python train.py --time_shift_ms=50 --encoder_layers=8 --text_encoder_head_dim=32 --text_encoder_parallel_block=false --eps=1e-08 --precondition_frequency=25
Rows from block 5 of the audio encoder of a small contrastive audio-text model, named by matrix and row number. Rows with one number within an expert belong to one neuron, the router's apart. Each number is 128 + 32 x the weight over its row's rms, rounded and kept within 0 to 255. All counts start at 0. After the name is the row's rms in percent of the matrix's.
After each expert's rows are labels from the 100 clips, of 14848, where the router gives the expert most weight on average: "strongest on" is what is common among them. Only what is clearly more common there than usual is listed. The data: phrases spoken by 400 fixed synthetic voices.
# router: router (encoder.blocks.5.mlp.router.weight, 32x192, trained with AdamW), inputs 0-191
# up: expert up (encoder.blocks.5.mlp.up, 32x384x192), inputs 0-191
# down: expert down (encoder.blocks.5.mlp.down, 32x192x384, transposed), outputs 0-191

# expert 4
router.4 099 [176 141 179 159  89 141  81  87  64 150 146 163  85 144  56  79  98 192 161 193 160 140  94  94 135 107 162  73 154  93 154 134 148 117 121 100 134 106  87 104 163  54 123 147  90 101 153 130 142 105  99 138 170  88  75 178  91 118 150  87 116 178 124 157 174 142  78 116 176 129  69 156  99 139  87 101 108 155 109 143 126  70 134 118 129 152 135  88  60 103 135  78 138 155 143 123 131 156 115  85 135 110 132  57 144 162 146 164 106 168  96 139  96 147 157 103 157 116 136 118 115 103 176 129 116 109 147  78  69 113 117 105 106  68 111 144 143 138  94 164 168 126 152 143 116 100 155 141 201 141 140 125 150 144  67 135 123 154 128  78 102  82 123 176 148 142 180 151 142 118 144  83  47 148 122  93 124 159 145 147 123 153  80  62 141 146 115 124  88 127 141 123]
up.2 103 [156 114 116 101 107 102 142  74  98 148  98  80 137 157 151 120 149 123  47  98 157  74  90 123 110  73 132 112 112  97 116 138 149 193  77 126  90 134 178 163 143 132  61 204 133 111  80 111  91 172 142 169 177 156 120 172 137 150 122  81  84  75 128 102 160 129 178 146  72 104 156 125 154 150 154  91 162 128 133 128 126  55 108 150 180 164 182 134  71  96 173 131 127 140  89  90 120 137 153 103 159  81  84  67  99 136 176  84 133 131 132 136  96 145 114 117 118 148  75 106 176 132 145 148 121 114 100 145 109 135 100 101  96 157  96  83 126 192  96 118 190 135 151 117 140 124  62  87 132  87 105 119 121 120 158 165 155 170 138 113 121 162  81 136 165 125 113 103 103 130  99  63 150 127 153  96 128 157  68 138 140 156 146 157 107 135 190 129  99 142 200 113]
down.2 100 [128 126  70 113 160 146 183 134 145 101  62  94 150 115 118 115  88 123 131 148  92  68 159 155 103 176 166 120 107 128 196 125 104  94 160 124 173 159 110 118 134  54 115  57 139 180 119 139 151 108 213 118 123  85 103 172 122  98 100 200 172 106 130  96  94 141  88 134 140 150  98 202 114 147 113 108 107  77 102 141 117 118 107 111 167 111 142 115 168 129 159 113  95 127 147  87 142  96 156 146 129 131 144 115 109 108 118 174 134 108 147 104  79  77 124  91 137 129 115 172  97 174 115  93 123 175 114 128 138 117 102 116 195 177 202 132 150 157 181  90 137  47 159 125  58 167  89 171 132 112 128 101  96 133  91 121  78 146 149 128 102  84 145 136 135  95 136 148  90 107 164  73 113 137 126 144 146 145 105 122 153 136 118  43  95 115  44 115 127 139  99 149]
strongest on: /p/; /b/; /ʌ/

# expert 12
router.12 095 [144 110 152 169 147 136 132  91  41 174 139  96 128 142 141 184 132 172 184 190 190 165 148 124 123 116 135 138 158 109 111 158  87 100 132  64 108 119 172 107 165  77 136 109 119 139 104 180 130 106  92 135  76 103  68  71 144 118 143 107 140 161  67 154  81  90 153 178 156 119 104  98 193 149  82 130 203 161 149 128 203 150 144 158 110 167 137 144 146 121 139 115 114 177 142 137 138 163 120  42 143  95 119 107 143 100 137 181 134 110  71 112 110 140 172 142 110  95  99 108 144 109  98 139  96 124 180  58  68 101 113  56 137 142 143  96 154 113 131 125 103 128 142 166 127  78  70 110 102 132  99 111 129  96  99 112  91 102 154  97  99 105  70 172 148 111 152 179  96 117 166 135 114 107  99 101 119 112 175 131 134  95  94 139 126 118 145 150 110 107  69 137]
up.1 096 [124 116 115 112 116 137 136 114  57 128 175 108 138  82 113 139 152 104 122  86 126 118 106 132 157 144 126 147 127 179 124  87 133  57 148 100  92 122  80 115 160  87 171 167 180 184 148 130 195 181 152  64 158 138 137  97 118 179  96 138 112 122 164 131 166  85  96 177 131  88 140  73 184 122 140 111 116 170 111 108 138 121 152  48 119 135 144 144 123 140 121 131 115 106  86 105 170 146 124 147 179 136 138  89 171 145 135 150 132 151 145 132 135 130  85 161 159 209 143 190 102  79 176 101 113 155 181 139 103 163 162 176 101 204 155 143 175 130 121 155 138 138  96 138 171 128 144 132  99 125 176  43 143 158  58 101  90  77 124 125 133 108  88  64 104 122 122 156 147 150 128 145  96  79 173 155  53 166 141 100 116 149  94  91 162 122 116 152 102 109 121 161]
down.1 091 [104 157  93 143 180  99 159 184 128 121 157 116 147 172 168 110 131 135 125 133  96 130 122 125 161  75 112 168 152 121 146  93 116 167 136 150  47 193 120 125 225 101 117 123  84 144 185  67 106 173 160 130 125 103 176 156 100 104 139 130 178 159 117 129  82  78 106 178 169 101 103 122  80 115 132 146 138  88  89 159 106 148 118 113 136 142 123  76 138 155  72 139 131 138 140 153  76 155 169 134  91 102 150 172 144 175 115 174 105 162 153  86 125 146 210  95 108 139 120 144 152  76 118 128 150 104 104 129 131  97 172 141 153 121 155 159 163 105  59 136 146 111 104  76 100 131 130 131  61 142 210 152  94  86 127 116 112 126 146 126  82 122  80  68 106 132 176 169 138  85 166 152 122  89  49 148  68 141  78 133  86 145 134 118 117 132 122 104 154 123 149 136]
strongest on: reverberation

# expert 25
router.25 095 [109 132  74  69 126 149 145 134  91  82 106 109 167 111 175 139 113 137 138 127 158 100  80 189 132 117 135 129 105 135 151 169 156 147 181 176 127 148 172 139 120 126 177 154 183 115 133 104 158 146 112  97 133 136  99 183  92 164 169  35 129 129  95 136 145 127  94 181 157 143  91 137 197 159  46 208 155  82 131 148 109  94  57 148 156  55 120 104 167 121 123 129 101 164 103 134 148  87 145  84 133 172 156 176 126 106 194 186 122 117 103 184  88 146  82 139 105 149 195 107 141  96 163 166 112 172 106 150 127 174 134 105 107 134 144 140  92 108 142 119 102 105 117 156 167  87 126 114 164 100 152 102 136 180 105 110 113  90 152 104 126 164 119  77  84 145 148 117 113  97 100 134 127 139 111 135  80 124  41  99 149 158 161  96 168 123 115  93 135 134 155 125]
up.4 105 [127 133 121 168 126 170 118 172  92  85 147 104 122 139 128 126 104 150  86 151 169 174 161  89  90 107 103 161  78 148 106 115  94 101 125 116 183 105  85 160 152 171 101  82 164 115 184 161 151  90 108 143 110 109  87 147 127 166 140 117 123 115 145 127 140  90 170 171 127  82 193 188 144 119 157 116  91 134 124 111 126  91 147 112 114 182 130 131 151 118 149 180  90 128 200  47 127 106  94 121  50 141 105 109 123 103 106 126 130 182 105 147 185 131 124 189 139 118 174  65 109 188  73  99  79 127  96 136  67  59 142 102 131 144 159 156  87 184 158 127 174  99 146  94 186 121 160 113 135 122 175 113 130 126 125 116 125 147 135 137 157  57  79  54 153 130 121 138 124 134 108 134 130  97 118 191 150 170 169 124 101  45 143 133 106 117  95 138 157 109 126 109]
down.4 102 [160 138 145 142 148 113 173 105  86 168 146 129 163 133 170 138 137  69 140  86 133 148 105 131  80 114  87 110 137 144 129 115 127 104 142 110 150  86 116  88 134  75 175 186 140  98 110 154 129 139 103 153 156  67 165 138  75 136  87 170 162 125  85 127 138 137  79 135 179 161 100 118 143 178 179 150 176 185  78 162 100 163 152 118 114  39 168 144 143 150 181 133 164 157 186 146 193  88 127 123 140  77 139  89  38 186 104 136 115 111 131  82 171 113 117 128 137 121 121 118  90 157 123 159 169 152 161  96 106 126 134 117 160  99  73  83 105 155 171 105 153 120 158 115  97 130 170  76 103 132 113  94  94  52 170 162 149 106 136 113  83 153  94 150 118 133 118 190 103 140 126 113  65 151 141 113  91 135  73 130  85 124 123 178 149 104 115 105 144 188 163 157]
strongest on: /ɪ/; /æ/; /b/; /g/

# expert 6
router.6 094 [141 128 166 115  99  73  82  56 131  83 166 142 146  69 133 146 121 161 206 149 125  63 118 151 125 184  73 159 183 135  74 118 144  61 110 152 154 148 132 156 128 180 117 111  75  98 106 116 178 116 114 148 120  80  87 112 123 103 139 151 132  61 137 185 178 126  91 108 132 111 164 150 153 130 104  64 148 147 120 107 160 131 115 124 118 113 108 103 124 144 160 129 113 188 136 102  89 132 119 152 126  85 142  97  49  83 124 123 122 144  86  69 173 109 163  93 131 118  65  81 131 153 137 170 138 151 173 124 167  89 110 128 120  79 107 145 163 127 186  87 150 156 124  88  99 181 156 119 152 138 145 167  83 172 128 165 126 140 143  89 174  79 116 143  94  94 151  79  98 172 100 131  80 101 167  81 118 126  94 154  81 114 165 103 123  97 183 144 128 151 132 123]
up.1 092 [134 168 134  48 176  73 196 129 135 149 131 154 182  99 129 129 131  96  86 145  86 116 185 149 131 138 136 116  80 173 172 128 133 144 124 139 122 127 151 105 117 141 117 124 119 104  89  77 124 174 114 175 131 160 110  56 146 136 147 103 120 158  76  84 131 150 129 143 140 136 107 117  58 121 147 104  73 115 111 118 146 108  77 185 178  80  91 128 166  85  91 102  82 127 137 108 145 174  25 109 138 167 176 172 118 148 143  81 153 130 103 145 151 166  82 110 102 144 147 129 104 142  83 134 117 127 122  96 101  97 178 123 161  77 123  79 125 174  87 109 137 146 163 154 118 166 159  98 162 151  76  91 116 124  97 106 117 192 113 143  95  96 138 116  75 139  66 143 146  56  64 147 142 135 122 115 110 130 171 146 109 162 191 156  68 131 156  71 127 131 134 147]
down.1 103 [ 68  53 156 162  89 157 149 119 154 155 167 117  99 146 194 143  31 113  75 107 180 189 163 112 126 158 130 102 128 145 120 127 137 164 178 107 137 137 141 167 134  88 140 122 101 121 157 151 169 105 120 162 174 110  81 135 136 154  94 109  99  90 120 104 117  79 125  91 158 176  98 136 101 118 124 160 139 134 126 107 125  77 105 106 174 170 165 116  71 131 110 169 177  82  90 123 150 169 156 208 108  80 157 111 110 119 120  76 111 111 176 157 108  88 150 130 126  96 104 123  80  71 161 202 153 181 145 122 153 163 133  89 130 121 112 140 116 124 106 106 157 150 111 137 112  96  83 122 133  98  89  78 153 101 100  71 140 151  44 110 120 155 147 148 151 134 116 130 106 124  76 146  77 153  88 101  95  46 125 118 107 175 193 127 107 114 135 140 104 154 125 138]
strongest on: /u/; /j/; /ʒ/; text has "usual"

# expert 10
router.10 098 [103 156 129  95 151 128 120 117  64 146 160  92 104 193 134 129 154 131 157  75 167 138 111  82 191  75 159 117  75 127 138 143 191 162 127 182 135 184  78 153 134 137  89 164  98 161 173 131 145 161 190 133 115 123 127 124  55 172 119 154 132 111 117 118 151 116 101 163  68 144 118 127 118 102 122  82 100 130 122 146 150 119 143 156 122 195 150 126  93  97 154 126 136 114 137 119  95 108 214 115 134 103 100 121 131 134 118 114  86  96 116 149 100 123 152 136 108 117 163  95 116 135 116 173 122 147 169 203 117  79 102 181  98 178 130 102 161 138  94 131 119  69  38 193 101 146 145 147 144 154  95 132  88 107 111 128 165 182 207 127 112 119 101 111 194 114  66 153 143 108 168 171 113  71  84 137 152 153 128 162 132 151 108 156 142 182 127 131 140 100 151  61]
up.4 124 [129 170  73 123 113  87  97  76 128 157  80 102 192 113  93 136 126 138 132 166 133  81 143 137 140 202 173 168  60  86  64  46 151 157 157 143 119 149 187 172 114 145 121 129 150  91 167 115 129 118 134 106  95  95  84 152 123  95 152  77 133 129 192 149 137 167  77 159 106  73 113 163 149 213 118 156 135 129  96 115 112 166 108 106 114 110 108 135 119 183  90 117 111 144 150 160 108 138 131 211 118 132  94 186 109  94 145 108 163 115 146 166 131 109 191 188 101  87  94 170 126 148  91 156 119 157 121 123 113 120 160 115  70 112 127 166 153 142 176 144 142 110 164 103 146  89 173  86 148 118 163 139  94  53 152 127 108 148 146 101 119 157 120 107 122  95  62  94 108 106 121 140 145 105 164  90 142 147 176 104  83 163 124 136 123 166 103  73 119 103 153 120]
down.4 134 [187 124 136 114 124 105 158  97 164 130 140 103 144 122 133 129 119 130 152 122  73 113 147 153 123  50 129 160 133 104 124 167  86  89 159 143  39  90 125  96 149  94 153 105 180 159 134 166 160 122 162 133 132 171 175 102 148 123  88 169 163 147  93 171 129 132 140 115 104 181 144 151 169 128 133 115 146 141 137  95 122 152 107 175 118 126 215  99 105 113 177 138 128 127 143 107 126 129 139 160  79  99  71 195 184 109 114 115 144 168 184 100 148 169  82  71 141 109 146 126  87  85 123  72 187 143 107 119 126 160 167 135 150 150  88  79 113 129 139  78  63 134 194 115 102 141  49 162  58 127 103 174 147 131 157  70  99 162 162 140 159 123 157 180  81 120  82 191 167 119  89 126 119 146 119 165 125 141 123 111  80 160 114 116 130 194 103 133 146 113 145 120]
strongest on: /s/; text has "six"; /ŋ/

# expert 30
router.30 095 [158  63 132 166 160 119  55  68 137 126 161 122 143  95  60 129 116 135 181  83 115 120 111 137 120 132 165 135 128 188 164 108 144 166 141 114 118 136 167 126 118 126 123 169 143 114  69 113 164 179 132 127 124  90 160  87  95  86 186 172 108 137 144  99 182 125 137 181 142 141 153 116 115 159  94 157 130 138 175 150 110  53 152 105 166 113 153  70 104 138 125 121 131 132 106 125  86 149 149 145  81 110 134 117 192 147 140 137 106 138 164  93 172 138  94 115  86  76 100  94 124 187 135 139 188 162  74 172 105 122  98 167  70 142 104 144  75  85 144  88  94 143 156 106  91 148  99  56 100 152 131 124 127 101 159 142 115 137 123 125  45 149 131 143  86 140 131 115 152 165 117  56  67 139 119 113 128  92 182 157  82 181 150  94 184 157 184 129  98  93 127 125]
up.0 074 [130 154 215 184 146 139 174 124  90 151  96 145 152  99 132 138 130 105 139 125 107 205  95 131 128 120 102 167  90  59 154  79  80 114 154 143 116 134 126 122 131 163 105 172 117 162 157 153 118 140 120 141 119 141 161 132 115  84 119 114 134  42 114 178 141 129 121 144 119 145 129 162 105 105 159  99 110 171 103 104 106 139  85  93  88 104  74 203 144 109  56 133  95  84 122 146 125 122  80 154 119 106 123  87 124 132 105  82 171 140 131 152 173 104  79  69 113 142 133 121 147 149  86 115 170 166  96 147 103 128  99 151 157 133 138 173 145 114  98 165 153 189 165 159 169 120 112  77 107 102 142  52 105  94  83 170 112 140  89 157  74 173 109  66 127 123  96 155 126 181  72 151 121 145  91 101 173 170 127 119 106 186 183  82 165 145 103 111 122 131 125  54]
down.0 083 [139 105 174 102 115 159  80 155 127 119 134 137  89 139  85 123 142  95 187 129 140 125 140 137  99  80 115 137  84 169 151  97 167 105 106 152 118 122 202 150 116 166 116 136 177 155 108 125 113 141 161 220 101 135 135 115 136  86 135 116 142 130 166  85 118 101 154  92  79 123 159  94 129 139 130 162  84 128 121 166 165 102 127 120 158 129  89 111 169  62 129 144 115 163 129 211 149 118 173 200 110 137 154  66 131 116 118  84  91  89 166 211 102 147  96 134 180 131 117 100  96 139 111 169  92 232 117 134 130 117  96 146 165 133 120 141  94 130 114  68 123 155 127 116 104 117  69  84 126  67 154 178  97  99 112  98 180 106 117 122 160  99 108 162 208 119 119  82 162 107 130 126 109 114 167 155 137 122 170 189  90  95 132 180 152 120 125  97 141 114 192 131]
strongest on: /p/; fast speaker

# expert 5
router.5 105 [142 125  52 129 166 189 128 141 130 101 122 177 169 102 149 179 101  93  90 159 159 128 211 121 105 127 187 141 154 153 126 161 119  95 144 137 136 137 143 140  79 110 148 123 117 157 149 129 125 122 156 136 153 174 173 132 136 151  96 102 157 122  71  82  71 132 149 118 118 138 168 137  96 134  67 123 101 146 138 162 165  98 142  96 140  77 101 102  97 113 155 101  93  89 107 102 130 149 157 117  82 170 142 133 137  98 154 149 218 131 139 109 186 142 171 109 149 176 103 111 112 141 138 153 104  96 125  98 133 152 215  60 242 151 113 127  96 146 138 121 155 148 137 166 161 211 132 177 141 106 173 120 137 183 135 126 132 138 134 114 108 202 137  99 138 190 108 118 169  86 160 125 132  93  76 174 147  97 130 109 130 105 128 161 150  71 103 163 140 142 157 169]
up.0 086 [ 97 196 100  78 126 101 142 179 140 134  92  96 112 160 181 134 129 125 116 174  92 125 144 145  97 156  74  98  90 146 155 117 122 147 102  31 193 146 162 115 205  58  88 138 154 126 141 101 152 118 146 200 123  85 128 132 182 120 140 117 144 112 146 114  63 121 157 124  81 131 143  76 121 203 166 129 127 155 157 121 135 138 129 121 123 112 100 104 126  84 104 103 125 116 130 140 155 126 141 150 164 102 203 126  68 124 111 210  91  97 132 138 108 126 153  74 104 152 136 143 148 124 124 131 159 165 184 134 124  78  82 109 150 136 138 106 154 140 140 135 173 161 216  70 132  98 159 173 130 121  80 185 118 142 162 118 127 118  96 101 142 122 100 124 138 140 118  93  90 189 107 138 127 122 135 158 104 125 206 155 132 106 140 138  60 100 100 162 126  72  98  81]
down.0 096 [107 120 166  62 155 140  82 162  99 114 126 145 184 159 111 146 107 161 136  95 126 116  81 141 146 128  99 107 107 127 137 168 105 183 123 187 154 110 133 166  78 142  83 109 143 143 151 107 153 133 153  99 167 129 119 199 121 104 163 125 105 145 133 184 135 162  93  82 152 111 116  94 132  96 152 194 126 115  64 119 147 126 180 157 101 185  82 101 108 110 106 171 113 161 124 148  75 159 110 177 116  95 132 138 146 108 127  25  97 136 136 150 161 126 122 107 212 108 164 129 161  89 135 137 143 126 193 127 102 185 133 120  96 112 140 131 158 170 135 164  92 126  69 134 143 112 114 105 202  90 101 137 127 157  93  99 107 151  76 133  83  71  83 145 138 183 163 124 193 172 159  99 103  73 120 110 111 104 107  91 153 166 137 160 126 149 152  73 102  85 140 179]
strongest on: reverberation; /k/; clipping

# expert 8
router.8 103 [162 129 119 106  80 118 145 182 107 170 133 165 167 107  99 126 106  71 174 114  96  69 131 117  78 177 129 175 171  60 102 119  77 153 131 162 155 162 157 137 124 122  93 105  90 116  82 139 153 170 128 114 151 163 118 112 132 152 116 127 150 102 124 136 110 135  84 124 189 131 164 106 169 116 152 147 144 102  81 172 150 159 168 147 115 205 137 158 143 158 140 112 123 166 116  98 143 181 106 163 138 128 106  76 160  75 100  93 149 111 104 102 144  96 102 182 108 110 215 136 121 126 139 135 218 142 108 126 127  56 188 127 115 129 135 117 141 135 163 109 115  98 144  77 170 191  92 152 155 137 143  65 151 171 147 122 128 130 122 142  95 133 184 127  39 144 130 182  88 133 109 118 162 195 131 102 149 112 147  99  47 123 128  76  86  92 110 128 129 122 161 126]
up.1 103 [ 93  58 165 122 174 120 139 134  91 191 121  74 118 146 176 109 141 106 112 116 118 128 157  51 106 120 168 123 110 114 160 139 122 135  95  78 126 131 161  81 175 142 153 100 133  91 126  39  78 165 149 136 154  80 147 135  98 156 119 167 109 174  92  93 151 127 164 153 116 122 142 162  94 142 123 148 219 141 120 180 105 111 132 121 148 167 158  68 165 171 101 107 138 167  86 144 146 109  92 185  62 106  91 122 114  93 146 120 108 136 182 149 151  77 108  94 105 196 110 114 157 149 147 104 135 165 158 103 118  68  94 132 107 129 124 151 148 189 132 175 109 176 102 143 115  88 123 160 123 170 170 155 123  58  76 171 155  76 128 121  97 163 145 110 114 127 139 144 108 104 116  83  83  83 116  70 156 115  99 158 140 107 148 164 135 123  55 165 119 146 102 125]
down.1 111 [132 118 128 129 139 176 157 119  96 133 143 151 151 156 164 183 130 159 103 140 112  86 147 140 166 153 184 155 130 176 172 176 105 201 132 145 110  85 128 127 167 101 108 164 105  83 127 151 102 136 106  99 155 166 104 165 115 121 148  94 107 108 129 144 126 146 148 128 129  97  86 134 135  93 147 126 154 171 162 120 141  99 121 121 142 156  95 153 154 150 130 163 115 141 202 195 101  82 136  87 129 149  81 147 145 136 137 161 151 142  56 165 139 127  68 190  49  91 142  99 108 111 102  59 109 158  91 166 123 143 130 161  84 156 189  79 124 123 114 144 138 147 104 201 143 148 105 111 156 154 156 111  95 113 146 131 150 146  98 152 151 198  96  74 167 104  68  81 227  68 141 122 137  95 150 174 133 171 114 137 159 146 117 202 117 169  96 163 126 140 126 188]
strongest on: /ɪ/; /ɛ/; reverberation; /eɪ/